Weights of a small masked image model.
Data: trained on reaction-diffusion patterns (Gray-Scott), 47500 training examples, 125.3 epochs.
Rows from block 4 of the encoder, named by matrix and row number. Rows with one number belong to one neuron. Each number is 500 + 50 x the weight over its row's rms, rounded and kept within 0 to 999. All counts start at 0. Numbers have three digits each.
# fc1: MLP up (encoder.blocks.4.mlp.fc1.weight, 384x128), inputs 64-127
# fc2: MLP down (encoder.blocks.4.mlp.fc2.weight, 128x384, transposed), outputs 64-127
fc1.252:558521523487506557555493515453532545528520510518601483432545444534502608548497505548645510478548447469525518541532498456469473481602525583540506548540447507527551545535427427599491539497528526
fc2.252:619479485501803497500507490523506487493489497505500547514499505485508511504503496518494511532504505507514478492525501505501481500492495490508511500502498507498498514513510521469498486512487495
fc1.253:512440505517485402565393540477521440478467582533535526575533445554522506450512458410428526543546539529493462562452415483471455471542431494467498406483509435503517467503526425427430472417534577
fc2.253:360509492468563573460646431498567525470519531529463431495499488516544495514379499477538472454597474434397517462567493474490417591533480480466514510490433464516561446500532479592545544534504480
fc1.254:559477520497608466553520500451516419477473501407481348491447508510554477582504554558492553530474526496467431531504525453525447501529598504498519468542476541517550520393489489500497475481497553
fc2.254:606469581483402487512391503482435559459409545494544526454512514583521516551605545465514519474426554490435450509562510468509454534391435516576479512429562521426511505497542439474528483521508501
fc1.255:487516586485550538613465530546447506487468430448503504496516497426489525504499488503481486549502452559481414509451495518406470605509484514455552563511525480428477472508542513537506412616495503
fc2.255:453518398502484472452455522486525564389501523509408510551520468497487515453538540567497575467525519400451547514471497537503518433399545555565533469463499570614359552396500472483507504458495549
fc1.256:563487367488478538433446505515502479517476513515504481482486538501476507514463434573462554506438498502544510402547481580524494614547613453504598490536424476478529512613495577472504447635567454
fc2.256:422541516421577466508386519501528512524443520417522431468448520630393531459513564421515471521520523491428441485537550526500494499443399569527427541500466560511618478451587503517513497427488537
fc1.257:544485476453427502435582553493492575493381570587430475615489477500545496425476449516501507546476470496508413526518548376561469554577489469533470443590461511551564476482456535583552420558511518
fc2.257:499574594496645445507433496461452397482519514472519525419490513505516506583434538453494435447492531438519542491411459593516578414538505468431461540415528474529492617494577543475444462495499499
fc1.258:518420544539436452420505579543567521542502562567412560529478508438487496459571383499455448511452530454450476474529555480512499432449433442553405394521532539452432512576476546397479512432476525
fc2.258:456516488531455406411490418467531534492557515451440460471541672486396510589501438405513457505438435548605480523527537550564498511563461516528502451494473404536521554444511517540476562530448446
fc1.259:395544537472514501512401380546499537540430431422489561545571537499507510532512557476529436483518511498509492504443533463459482520543382436454489458541573533453442546460474493418500551473581491
fc2.259:573438462478422517506547518503497497523542485528514459463468456472472484504429531442480594546466474474510530492439519528521428515491553514508500515534545546516527549435581538490515505558470514
fc1.260:406416611535409501550459467475518469587559421523447469480534512476551565520507525469399432520538445527540509467525386475573503438526442539536545494491513513499347459443509568485466516540404523
fc2.260:537591474542413477470470473545444508616493541442472486434468490524457516461498525435519542462516540553503387492565577624524487426518529406576419530539566462577572535474507484483392553468424473
fc1.261:423464504510515466430506447590483456464447535458466509506452492465526474448506502506530458456466496538443592512440529505442495536499522447464526518499525461405479498435460535505429461440524468
fc2.261:421468446424296479512511591538576520489458384515539404521465555474487463409466477524507512516472498523459515495488522489426484547517498503488488463470447438455530472431432568557510507544495521
fc1.262:495454514475545508561495489574429477554440546413478510524455476511527494387575473424498478482492510403438534503532555459503511432497460548507467524518563404501445615602548501468510458491470551
fc2.262:442477554496333496545490502550574554453461399482546526529505518492545488420532540479473483451533506537478494454525518444572545511530465518460518531507505475457572499514491543476498579545481486
fc1.263:533547532472482542462396505356545509538447513416495434541540529451510488547442540579530424471523546467588496446533485536514523565521537463535496415546556527504550535485452515551461502485547406
fc2.263:485471529471465452532518493576517554507508528444514454463477519568575521506562488455549497416499462448435484534447532511512482426555506554445495530483468509476554476426619474555495534517520546
fc1.264:446515518538555488537385493445506483507548527460498490527494468534539485564523527569494531519559434516548498582405585538482414463430542579473546474590388515514506468499487509562562468530485497
fc2.264:460555547344537514522626458471471518448456512493545465497563522504526550524497442516519519534438483569449494442486531424492520525503531515471447509448550504487637453467476457553470495416495438
fc1.265:530552398529469527516542503646534466456366493547502504564471534542493512485585455525513446467521498542559465411441423509488427537508447459571483523504493570525398465536556493428513542573495502
fc2.265:326389384440528462543556457512538565540642501471511529523530451444571337505403543499508572513511476430493553443472532499499512474504566486493469526553439457503474503559546512437413525444449506
fc1.266:568452539477502385494520522496532490419515497498450449443529468423433513556472491520490433608574510542522543456504532558516432531505602462500544457491551525509627519447454525588594470487492558
fc2.266:441515359565512517491579443498503627578436543517520536520467466463564568516552504501496455435427587401421498502594460510529578481472383503493526523514449466489378438517507481551472537524534492
fc1.267:466528526495513484491575539548376514464551485515497489520493422489562543484489533433448397459525483559626471500496494398496499478482452555561578500441517556400503578421547526488461436482421502
fc2.267:408507546461474528456429442481595458493498400647523499453495523458521463474486488513545441485455504485530456501483497492405541487421551506434527527486515499519607451557572526621605496565507423
fc1.268:464508368428489437553392509523497525482489467568471564515449393401500485467530535568441488497536482491439522448357490449452515480431525583519527537548570595467523555520524519448498401531567543
fc2.268:492488563537487520485542478489485566565453549575402559542488461552548525471525518604516562530572519487500536531471492508521428457378499448538388498501452507432500537602432525480554573503494391
fc1.269:449501383560409479474449485484476449511508534502449530517465506447400429497556469532518467579522602541615431492500521445461464542527569485521457545520536536471489566443461532528574504465468442
fc2.269:469476526498509555472433493427508448405456512545475525502550494532586522496501591622506520540499452467462590512461411459502559505495534559437468455521486609511362439610478525486530523467527546
fc1.270:535542527482480450487548447434518490460498565511470476385445510469557490555435535541484437508547536524539536520405553436485499500401578529507464416557577471530533559582435480513598494519429443
fc2.270:465453557499523476562503483538524488493438471393472484503553457621596501480602483419551498500474427460483474505537462526499569547532490506433583510438486476461506512490573518534435527481541481
fc1.271:422589408507482459498388427517480489487482503420472543581549527477544517529575593554572404449485489519503593582438500537504493525483486429525536406540455459523427410640519506508406467611488493
fc2.271:423502661589304509520471520492490598499453488526499438391432509620450510545514439443490567577500492459494433498506506517502514485527564511484506473542533573493648479415529498507575434403467504
fc1.272:454429456495571489449531497502564499468426507571468466502435578484557420591518492491465456529475538502466441447469439496499444464589470475500541475620552511515529458494430455497563453453465440
fc2.272:555514407480435425471495452386570445436543473541471525544527525559493520390481568559475538430478473458498597545450490558510567552476504568546455481476427581497449452450525507565510512528503507
fc1.273:582444584474521487466496537543510485441523559500493535383495560504344483572456443486470503498474506530561501458470514517516529520548539385536549527519458538464542607443426576513579501584496518
fc2.273:384492406552575460541510451528485471481527468473484508543480431549511605486516508497527509522488482506460505460489574606510577498485488577454466497548466545519510494552591487481474533473471509
fc1.274:494503552442548439501534589562518411516516478475500512564524470468500446384475516370505507534572544505441551516499498425383473520542491495507521497544548519422513477478516478610528435538529563
fc2.274:505505441530538607475478513484448639480567511385469414413435485564445531566461519460481525454564466465395589496586608554510390437502476540550532523498459494530451504450491554543446527523506461
fc1.275:477541502499462451488507518454529478517537589527478585573494499489444405542580450459524447490409489553486458486542536429394489546485628438477483555495549514508451526446396539530541444494475457
fc2.275:498421555446461549480532458530513505551561477472548507543560501584513489418391479410485533528565463455477580483648518527463484572500410523520517406464500515462560383421508469548494486480416480
fc1.276:553564464565465490529478531521587498523527505527470494440442505443531496445492516642458524483486528449528426500429447519508479544555588460467586393549506566469536558610495484599584508572531468
fc2.276:469489564520472476547430420481458537498424556428417461472589498517502510532516482438558479468460518504451563539597516487456364529466449572553450522449406417501597409418556516504515436464516546
fc1.277:440518452493445474449454504487529517538557534505499549531510462448564508435437505541549398488532508496533511541574485469532530516479513560525549463520499418490519602560474477451422509359596511
fc2.277:645507501492407547507638529486531558497434450559513506567543526428497413516618488489478534466551469481531497556418485480530420508562540521455541526430532487484514534464588454473482490562444471
fc1.278:538387445512506553471537451536502443544464482507446496509569523455420446503518419438477514518508561515548476618551513519512538503520441424377537438456470529405434366544480583539450541568514430
fc2.278:449472545490423471518530486472482546337479526562457383554514466480549516497534486566508501541502527444524540600439511526525481480463480529570397431448492590556420447531435497533425500492479550
fc1.279:472515511496462558505404472440511449493460485448466480540521441548480509556460522484518476577515496517422494406530578513474502453423413524564461451442542493522417436542597544538522470465507491
fc2.279:475531597490565486483593443470497646452559518548575398507540582517485411510464466499491503433499470499613448464361460448497520456594576464476509474471464518522563505533405465543506529555472503
fc1.280:527481398460497526460505508535553524469514517450514501505503463533420495488333570537446515562439509563549559440491497503507485535539576413505475508569521559479554529574446564499543500540539470
fc2.280:461464386492497452503449467483499458516448522430523429545490554565540635474568451383486512498501490464399463483583549511502530535441428572559491531499353480508500471470608492535531542571434506
fc1.281:486506583499544532498378508479466494539336548439489443558524598524530532574455488489506392439499485485526462430484476548496485510473428489516506503562460515418485541477514537573540449475582518
fc2.281:470500510355526486583560434500570363474581497458527519477513507514536459502497446543528520428538450521480534496517568565511403452464581520498445509498524520498522502483579458497450539502489498
fc1.282:531477516452474513468611528493408482435521563559497559532464514496589492537571411467482514535545444571498457510527456518497373423496456590545520556471484497467540517489521488497547439527481554
fc2.282:456503504489516473551582417482568586537525464503475431593549498478482534454474506569510459433521472507558508447493540488526599473501666460439550472568548548516487453574547470480405452484536480
fc1.283:514507535564619532446405579482530520551501531402486551528499491476484497497535465529459577507488490463425444497504451527402462511504552495493546488445614468384514525510538502532479463513548546
fc2.283:532602494582481435462500507497501489402553489548490506563468516477454573537471570436481368484428472489616540482492492555522482450442504596479535589529484463576530588404486472489430493524400432
fc1.284:508497495495457490545593498546514483530541547506489597503486517540448487400499450529457513512474494494497485454475443581502456523547482455495589496579483560462514445554549509406542539691500481
fc2.284:479504530424534515527329422490491548513438488563463505512454498518439643555478572398485525533545498508504503489583562483487569568466524532530435474518450468529531462532542501540523497398480531
fc1.285:432603410521455480548444498495563487442551528503450547396479513518490471397495512572546506433493553491540431506497526444494599537473536527523531420515541482514554563601470488541475506509522531
fc2.285:592508702470567488526538503469439534520377548505477518506616567527567486507519514488504459576473449486509478537518445478470398471493509516533490506433541439496577453383552542490568461446475461
fc1.286:473498482575485516539508473440503521458514599529495464461374406542443557506494465576437498468526485523420441587435408489628452540473436456369502419574535435500495584553491518462445567490557513
fc2.286:449494481475460516452486666551429482478539414485543482531604537520513489479494535543479419474570486491557470400625477414466523510455561592515570530405500502476525465521545525559520470490437529
fc1.287:487408584518474547479577504508485438503557512430464506474510474513549490431503453532471452513490554409489554537509480475570512539449488430491520403504404441423361509573441496531401530485624428
fc2.287:392555477506607443475547492445540481370466444585476506515469488494456529483510562555497521496509527497455532515470478462499457519475579554480460529502636479577466535462499531554561543444474560
fc1.288:439541383472519481547510515530471504579515594490462431516491435527512444406535478430414469557540495545534505490399556493401494479512548399492539512537513425551551570440516465518416326537479486
fc2.288:485609432532454508499551490481448580504433463527409463469503536497488505546506561483511462470455452553493390522468442534567483505479513495555485591540432458487457562542488589451523606511618448
fc1.289:506460486572491514470553589498486524559430523567428488507511469473388473457507376533524465549513555507578529594458559526479503505532500492510481455501481501376603517461469552525534532517482406
fc2.289:457557508497576497459433425399522437379531493413570494438524613509507490573478542415508519462442436500477519585528488486500476539536459556457577500473463481638441452521534469539546514494566596
fc1.290:539507491491442382496543507521518548423531459542425536498530522462558474510588557575507398591602526489457592526517563491554445512480597573484522397525597515555448509567554508439555432528448535
fc2.290:402507504581434473554601482505426609530459519482464474443526495481553337528524493538499486474472520417526502515524417476516624508519473437461635489494430390467537465520453494484560509485545515
fc1.291:486353551468382473455471501556418544472468467475456500558481622484484474408491497529492502528524477553440452542564491543490497442393496458552573540522391501453466469531522522587523503441533447
fc2.291:507486495513390467530491494450494484429472517476516445474475564569424517488425533556525515427434516503496447551509551511553516474463378380618523492414443495457551469534540507559446496453461367
fc1.292:423485521529445508470440425469547490563554449449498590515533561538556486482544492540507482542556490479479521558588478585488441561544404583472513473605473521418430489502556514443560469537587474
fc2.292:531503479481523517575575541456501551499435439483503347530533577506367424515493540507483489527507425535419502488495624442552444507507592473502471495481513524496651494550578442554481473482530547
fc1.293:554448508579470509446541583588563480504495513473512433446454456576423493461415467561469573544457518566526483508507533560543517568511593569466553523578417486455574548556564540459530443480598471
fc2.293:621542405474452520514407371530523516553501521442539455545551572519461470435544579468498449428560481502425473450544536476509524506477477467513455482531494513567516463517414483418568517551461497
fc1.294:429479523512431536549500511445484557539504499498490530481450470425507450512522475563454461546508398554466520540469542552488564485464496541430577506445534590426426504532453611426546534520464467
fc2.294:497479451490371471501502479516499501483496567470488519564490446457507512422430491557503485462586551427499492426515519529466530560552475400485433464484527520588597519474513447497387556540495410
fc1.295:453460400442425587497491512472470520526498526527500523584517476497589509480507485449527560465557488509444488484547451447450506409467514599498467514544509449495521487525474462447381481427578514
fc2.295:640496688465420485508462531461516561520567449537461437498508413520472445492489512571510478522566448563544518566455504486518519541510630455445602537465536528490526465451475480480556491487460537
fc1.296:560524538490532572492409458455542507610498493499486544434518535525563499493414535545508549494513481420586471476488472523531396540560574451517478469558508520415390548521428530475513482606611410
fc2.296:401500394539576470504551602476454523498370505425491422520493492470472431531453533437501472548453527495383543499454528466448428512430442564481519521487403517487667512496537520538528501509416554
fc1.297:557474500524566478491535502493545464519477489512490478570540538480466409461535490584435450421433518556433442467566556467469473522442526540494497520503455526502454403440593539500462537433599440
fc2.297:508508430505470509488533460493506501519427458538520558466455488608603486462472547430469482513422499527542500558437515527506554407545481526524539552467557538487464618457439509445425449510481573
fc1.298:475462527498528461566511529392455454457411493401502487495487502462495453523615487534454458516509464542457446484477539493453518501491563528509590547486440533449472438556520494454469488347501549
fc2.298:448543486503387569481440410510500533461472505531462376514502453518388497466542510452501447535558475540437518441504547513525460464521424505501480540413431553471520488542457535494519475475493468
fc1.299:568531418468543440476443462445531508481585509557499535511470491485559502528513523521491429473483537447547441515485520480558505517521616453544580436525486531484570498651377452523383481452490556
fc2.299:495508562468553485488545584518521553530340470516496499469548512507474476518690531498533507496536491439484527483600484548506464553460462550483474481421466428418532545383643496457519490476583500
fc1.300:466510483483562498560564381470500521481497505407490478549510453462585474575586538478511552514514428585557506484440564503468412521438439557521459497439417526438552483484498467450510500442549522
fc2.300:467508563522405507516601531515551553487449491493520505587523541531548471519485409501485472478439502542459440436491493464519588492538557494457502509457547528473458503493568498625448464552490431
fc1.301:453494503586512485557519542549545512482507457518477487463511488542447496436556487542529617490539492489390464542448415478458533557497528628571518472514488426441486504386550508511487481464501460
fc2.301:647564480548424569488480480431483536531436525557525564521484452533487376583463505499470520563457569544503495546460524449513436484454477408488494495507545570555455433506295549531567431474452526
fc1.302:515485545563521464519550631543433465506589529473486548627483485524425523520447388502480581531473502530538507455426581523466498498545543494513578509524345514542498528454495590564482468463413568
fc2.302:483506451430593516491536382589534481408489469530531459481478518567463458482571392471502548467555471494503473445519481493505579473474493479478434510570554487546463522561457394485463535462546476
fc1.303:443444413478524560518564531503453504516489469466536517647475444601511496534534544457474513536559499511542575519457503506559519538536546535458521514605460499537406447584524508480409485481545509
fc2.303:526515512489469500519494516547471594474564497524500451457524537410521562504481611543483531542559421565547504423468537480473593522438530464532497477458481486452608536483474480426581514475507509
fc1.304:471545479499437488472456469532524522506467444480460537582495419484446503415605571595438572462508504527522450612491448550490492518426538538504512491451457458424435435484497537401499513603589492
fc2.304:423466499485318417531469450413622552504512503535541459509530487474550505386487528519478584540453514469534504547473455501464506475541410542531481410467532524515494436500467431470455467520538554
fc1.305:504456519562502434475522544444458430495477542431488605491532492459504450504560392534464444453515508451558516517555527528509522520593495422497401462388421397578500555483530525446497511409440401
fc2.305:497544434518389498467481541551501574502501449569515496620510452491481503384532499535505489438527561503563530429462512513480464526385483463581432522603545480463519530438507474550486549529421456
fc1.306:532462436475414513563462448430498484466579465465438565479446500543490483379503461545512402486446480478554500481417544531485497530533572488560499488599578483406434500510481460608551465467635503
fc2.306:475441508485316498510552466438502544473558491531516591477392508557459472500551531573502471538417474429432511465517517484531495581454464498435527475451486508496509430560514524525497484417603576
fc1.307:510486548514460514498573544501551531549574476547505518503453540482566450420505496519545450569486507484481422439499444489553459476522488660498502455612550562504490553455554451453520504569569516
fc2.307:591449564440455501557411436497466547512460503482509476558583566465497488507465608565489462438616429483536473556518556501534527525516534451478504502445504357448482453536484443528579493466513495
fc1.308:339568509509534514571531439478489505491414469521498410371524550555503466529554543539481438509562465507524504548534468516498522535458483512539437464464536495508616520533495392423443547565614486
fc2.308:632450481443476484513474583529546520533587511552483636558459467442569538523413587487473493544441508486560505520440513471487476509471462529466514529462517467490440545465560570514480525469383478
fc1.309:607530505524485460503581579566599488461512530501479453434487477482385471515429519577459586570505525513533446459473437521535492540535604439546521427526497537439572530544505500547559464467561480
fc2.309:516562466508551528493505423501511623553421559500501489504512431443542551575631490504525399369470491478452575514605499531463434502502433508482471501425350439468460439466550478453563548559485556
fc1.310:450431514492578496486517473495476496495501516440488548591491388553580546595490481438492426597473472595493567528473554520524371464448470581515527551586402547466561529511550606534455448451528532
fc2.310:536515485546537528475624413458502555478526479517576442498526621506437502461507461569463516406587467515474449440416539487524564504529575460500514476497573517495523482536434402445497502560499453
fc1.311:448490475531492387529448542544426506433536474520486568506518555452525465466420518515457449521508511506577553532534532493495451621459531488545434534485447485566538423486524564437531468586457422
fc2.311:467558574477428506519517438503576541471550424450545498403410456494478503484450492509525467484441504530553549543500464447582537526498506506467471479518463470484476510492508539601410452423525429
fc1.312:466496513491389517511496561454527513558472503459435472411460471487631447522551502553499472543537492472575520487444493480520544427441558450513481475487534525435434523455464503537447458445445449
fc2.312:431463482533413476507441579489414568393478469535512429508460571516446522479469538649485495417511488516444580430527504497513447514438434542508491455526502583466439470474564501506507534452445454
fc1.313:409513529558437566582440574465473502490318485444521471486512527516462471552486485525503488466537485574478458450439505440472495496437509571555415520470480504532520476410543478552526492509549502
fc2.313:639450457500444510509530446561539593501574568535578466521490441538537407506439502478530490559414508556579429492443479462514419469486552446474416574472542641555483496491397535503458520533477511
fc1.314:413523511469544460515470445462532533467466491453488468501521558526415503551578535546496541491532533477551510579470495536508478505527490412558632466655555511401602536537523511379393505521490498
fc2.314:551487494557486526489485458547543621545548505550532578542459513460570564557490517499488479509545508409487486474442567550532470495532489545440423505463462531557471469460651457617497531502428527
fc1.315:606523604465510572486505514574514493500470522532471581518515560483525476563403413493472486376470470491516487395470438465490493499565607406508481483453483511481437601496469513526569479584555456
fc2.315:441410382528616446510505544495506479469485488447508470530445367538519526477492455402533511532520485475449537501474580565521466541480462587537517533553464564484548506511537515583449474450504531
fc1.316:400530573570511496520330508581570410523421392463492566553485469570479506466466508488487469589579511504465433539412533470470453484420412544470574445525549494525464567531493526516563543412492512
fc2.316:581495438510481520488601470523499615421470544526514408401564515419502411529467444477508554455487528532527509487454476473487467502552571466469472530479498556527547483479400484526545489540448491
fc1.317:462451608517526510491439482530536516469527472426506520457535511520461519634437450523500479485499453540553513494426552522500441472533570478493549505619418567455518580482461623479442493615537555
fc2.317:409529363530629498457437445529473503513490515520557536525386519600484636486532463466494523476492571506447445445465539587486574542445350535446460523528495590538475491514493463537529551477442489
fc1.318:566477519487522477514518658553467499386486532590493501491472497554519519583526409459526526531468488557471449540442400511491520485500595559627519532462508522475557499432521523473384465497502558
fc2.318:442508471524570460432467477481539696598490497524553610490477406556478512504520505595513448514524507448524503483425536541508585520466398467428518498500476508512418466519461493505506522431460520
fc1.319:527393389589455549502507511510499395431493508488514428550480451439422513437516497413491491541406532472590486493588539466555524550521465458466537479547532423442424439493485527588498552522519461
fc2.319:535457505507486545458494481447447527486378600549425457545481477532452539453484428549541524518587476471388525475413432535482569415531529417591421463467425602440507489570540488612439566503533487
fc1.320:496484483541424480489474456565453519454552500544456470470519486470442485482483550360495513498505540527491571555368450375512450471456418543550522566441427452557467415570478539466515518451516548
fc2.320:484529563509398519511489545546419519455480494471535610504468467434412512497578505508507493524591479465520455497444464410458501404522502505494507542545534582451558571567566474510567495479479440
fc1.321:476568521481474539495475525461506521511384567498517441411517543499403498518470485577547443424536502537592517518524474498477538516517559432562481466406518465529575562433459467504425542510617483
fc2.321:481395454532513510538517523538516480504607516482521557554433437526618566477471535467499512516435488470457477509371527540483464454518477600483492537582528540498488516514620563491446542486424496
fc1.322:489469493499529428470532551492479538536449548433477495436465578529522488473469548484436444593485527583521572513454472493495451481489427485401461461476584550610472509548495496536596461578427483
fc2.322:427403400596463477534446487563519419457627469453494472485553509400494491440387491457502497408520449468463505488542498521518614500515553473472504536470449454458463519591504546445488529556561484
fc1.323:376498427525531422466488546458464564599444516453416427573494510470532489493462521487445531449493418532438513494497503431480536429535475484525489482466541501473523600562522560558526454524557459
fc2.323:412531398507330524449488491389572463469530517536494423509546537517491503538481511473538495488418520490452499506476530465473488496529450464458525564435541480532449576475523504451520545463565536
fc1.324:617495611488483511516413511494497439487534551427454509470489475473541469503484534449483540624493427583472495443451509518529470494397439523523492457469515535455499576444533521616674445492513526
fc2.324:371491476477495481545651437511525475479454512437507416516579552478488511493414441474530450401484474541512524488465520444487534432522587473421533492525485519543523446557498441513443515511495454
fc1.325:558511412522468468529587631564558494380528462542487558546541464519416514507457453462499468629450485601471554463466512473513525521526526394488552541458575569553541474432521544419462495502488556
fc2.325:491449449595417501510445419483464637553503486589483527523521528449478536500534569545484496451521515415535509516499515505486649494493511515552572487543425382497466458567502471441565534531464527
fc1.326:493451523444566434494526521469518492554469562507482523555435491422557437442407530497506495446600448540442420453462455450502470524531492486521512416448470539445452590581571544427525468480486535
fc2.326:514552449520475516470488528438523473573505552471510525527580441575505514586624476461474595530412474451560452512482510612486547447460492552535517528425558427435499481547444416487501487592525475
fc1.327:521473398478495517535506474467497503490579492501494466647425556462501504508470415484496438543501595487559508555511511527468510603481543492494544439451435456531473476457512468469443442585632518
fc2.327:461509453484444496512471394498623529541539493519551542594441525506484524409450499506532513596540524484457501511551510615506410609503518457425515507511478574500598529482619462426497578484462466
fc1.328:609471515483538437474506516516545535498494559365470470451499545472455460469552498589418552531496520491458498366464458517466522566568518471500450487452554559491570524476596498454602525590555524
fc2.328:441493590477528483576309475466517494522475534502474487471489434579464542524509572500528455454400464479482528539607563474486450476477508551548457499496447464478475463486556503512532533486502593
fc1.329:340569511523516489564543470558493546468490485512490620638535519468506467571508498463486484393530529498509546518482544433481500546563443558439541468650461561467481558519520491341493542481484509
fc2.329:577489493472374549525523488498480584500509478570458478498471514518541462524521495475490525577526480466461473519494489476558438513429603455565457491458592462523480565414563476535474447524537469
fc1.330:455486514518490466419494513496551523516527499450515553607529553561491530513495472488496507490443533461544499466472477549480443473592481465479585493676416559449477558619517597401450446502540482
fc2.330:453538528456515480512454457528542474480453493509503442458498563421440300506507415420529544459608448465481487483565553567531495502468542517491427504466518463542531466445648410589505504504508545
fc1.331:541514600445508520478441484433403502528357494415514454579499540511477494588603517507524507504523474530558474530542475481493479495459407474489505452377450508484539519456562498584508525516537540
fc2.331:382452490515506476555597536508547490431643537487526476425459489574585486474471515525521480485448519516458508479438537550492511423510607520442440511556528602504551503490678498499413536539486477
fc1.332:518494520524487567490491501440619499471548497454492532475522504534419500534531423554462504507408574468524607508503461566446397582374512504469627536505549497517484473394503487501446512418503486
fc2.332:423542448461627550457539444427501553546545483538484400439541477497498472547546530447504543542487456477460557483488564414507497481516490578471506520482517486491464577550437541525600479591572555
fc1.333:425518411549522531528502497487480475520489449564565525547471528549501503478520482554505498563508437593438472599600469449549519493457436614603489549496424486472396456453530436458379508461557496
fc2.333:567508491514449529511558479465524536447528480513516465536548553441518488498464501587465446482567458532538447498421604499496485475513641436511483497494563537491583497573470484412515466523519498
fc1.334:502506507502492552475475490519539616555462398483448439592457532524491459486601537510440515541450484542507531511575494460507495532409457555563504528526555572481514464403418591588550528571578502
fc2.334:434505455478530503483506469484567486515671533466539528520602566417443496498560458521526550418526525491499420408467485492477432586470509418499495490510415469471495500524595498514467518479479424
fc1.335:478541410527661459451529541480543532500461509392446541457555553510483450470541485502444466505526477522522480550478460455513376463540553481483558474428562483510462467464454528533553511551462412
fc2.335:416457427507394489497521514503534476388481529478473530626536462482379491444507464528490617451527499489504485513447522529450540444507523469646481460522554525564433591431477446487555527446453489
fc1.336:505416427557484451460526556473470554453487558575379473571447475472470457493524429589488519499601544434556552566485493427568483447478505407598518389464443450479438574475450516478382530488423404
fc2.336:554599541444459447573505464506515559554537420505585549452528554562516459546499533436463439494398461582525495417487516451473475616555466543444454564539506532442560468545540505506563461521514445
fc1.337:425527588504507469488642424596496485470465500448471574479495511485469526418552482522498375581485468500495535443488493548502470413508549415556483488577459526466448467515450517511485458514491553
fc2.337:452560512508416523426472434553502508528538477591408461474538508492543439427477521493565515483514539543466458541553517533458512552528512531458501573496512448548607479530562473527486562390488553
fc1.338:420530461535527479523475501464479466416390547474545452385525527530433462668505555568536480465539521584557587548440544473533503536481585537564469471475399462612575481502417493610447453534541528
fc2.338:538510510450587507469483544521465655512554567484540589458511494618562574466549561451483513612401538465481402488460506532465480478465464515460496497488561500464580534451607506506524506496398442
fc1.339:395529532501483462557517573454419372521508513457494648514540505481522472496516550392487454503481428450486412586501538496487470520545524556486467479522562530392411386422555528547493503501387448
fc2.339:457525526500261472531469509539451507620514486507509492520496404474467479471502523533502498487521497578526401437497489491480465506499462470532515517550539479491529529472589473506523502497497439
fc1.340:459391502541485546517428516454553512395395464533479479469513527534547538438573581577418489483462527488508524521507389494589580537547492566412505408517484497462394487571509615489500540551448510
fc2.340:515620423478554498464542483549537592573556514529472546469498471503460509574488518456513485485587454541464402571477567619503425458441615488607473554477461437605524537496456523480496485460488426
fc1.341:451569455473466583492546528494509487492476472525492507557510510511480468607429486524500539483503470542547458391461401481481477543587556435500510461458492597528517557541418452452477545561614444
fc2.341:527416438537514448484571499566568569519532498455480516546518478423548416499424538467542488472512413454492542537459579513488406510460481553535469544475438466471424489486580510499448482533495515
fc1.342:585551562480550474556382473470471467546479516523476532528520470458655461517516523503493458503433438478521467518574533536520447473454516473596485443423415483493471497556465522653523508598493553
fc2.342:285496512559561489504523617404442567466412516509520452423451509673461543546575473475495441480505580467439475512459486536484501515525435556492522513468511568429548534497509478506528499411507466
fc1.343:496540592483467575523457556463531489572529526534458508477497484508525439426509564530539452569482489493520435534441406521489452455445550546566484416451476548494525571490524504539435547511491441
fc2.343:534569444366531456444519539494502632475474539509528553448412410495491415565477392479485526416491553472532490522431518529497484511594438515468509505513472563521517466510555481550472508499471533
fc1.344:547491490513548488522409412440539500477444468465523494440558409536534536615481488494483432540486503501472526535471517514550412541494603449499507530411493442480470569452483604626421468492539448
fc2.344:479502467520527512454577549459421686509486541481520535482455539486494442463524567488501487500429522481439470478393532505457560430455392538476535500553502538487591461499516434423509506523511509
fc1.345:464524460471512496479477468458553412478491430507439495419473521470582471443514545553442515434537559479438519455400502400504539428440538480512572425483543501517530432512464564603402527473453434
fc2.345:405531538487276487503432514469483451501533531490502485425508516517498496526464474500524551455511558497507498424443543499470518491515440483525525482453578500516521474500522464503464532513508484
fc1.346:641538516432481526532508455463527489481493572453442491415482502448502448577381499494460553517476496498545471428515494454464436486492604494518469456442477550506552543433458530543533521529557481
fc2.346:471447478432604422537547521564480568495469536460501456558521445597539459486528504462546453461459469481484520477420526491500497506465458528473537519495442492472439484504559497498461514512542544
fc1.347:397493444547509518421485574515472487489493550421386501550530508412527389568497498538496495577622514554547470504530477586483502429464580556404456419467524530481546460472436520558447521416559475
fc2.347:519586483492461581533549474518543491557564467581546515409462442545562492491490508467479502532456556579423459377574467546529475510573551452467552485585456491541427434594503466469564481460472516
fc1.348:518405557524562499512615583492554484430390486445430535477513464395528439470605401508481457431467434622550377539482535558490557433481549579478532514558476512541512533582561495530474513453542542
fc2.348:483480618504337583494546503472519563537497502563502493565479473540510494430502447441470383447496463534556505499429512525492563463480471502497433502548553470556563607496531502497574488458481499
fc1.349:554524448499526435475509515491457358486590548505493539456495466470560487506549456489467424393478514479472513564526431506513465498436551483529376447598464444529464451464535468453463446447464479
fc2.349:421504527494485588466465537532509569542573442455475466485459483418405473536541472509502588500541512509509514392418509438488411600444433564496540482545532506509480449570412522499544567478471495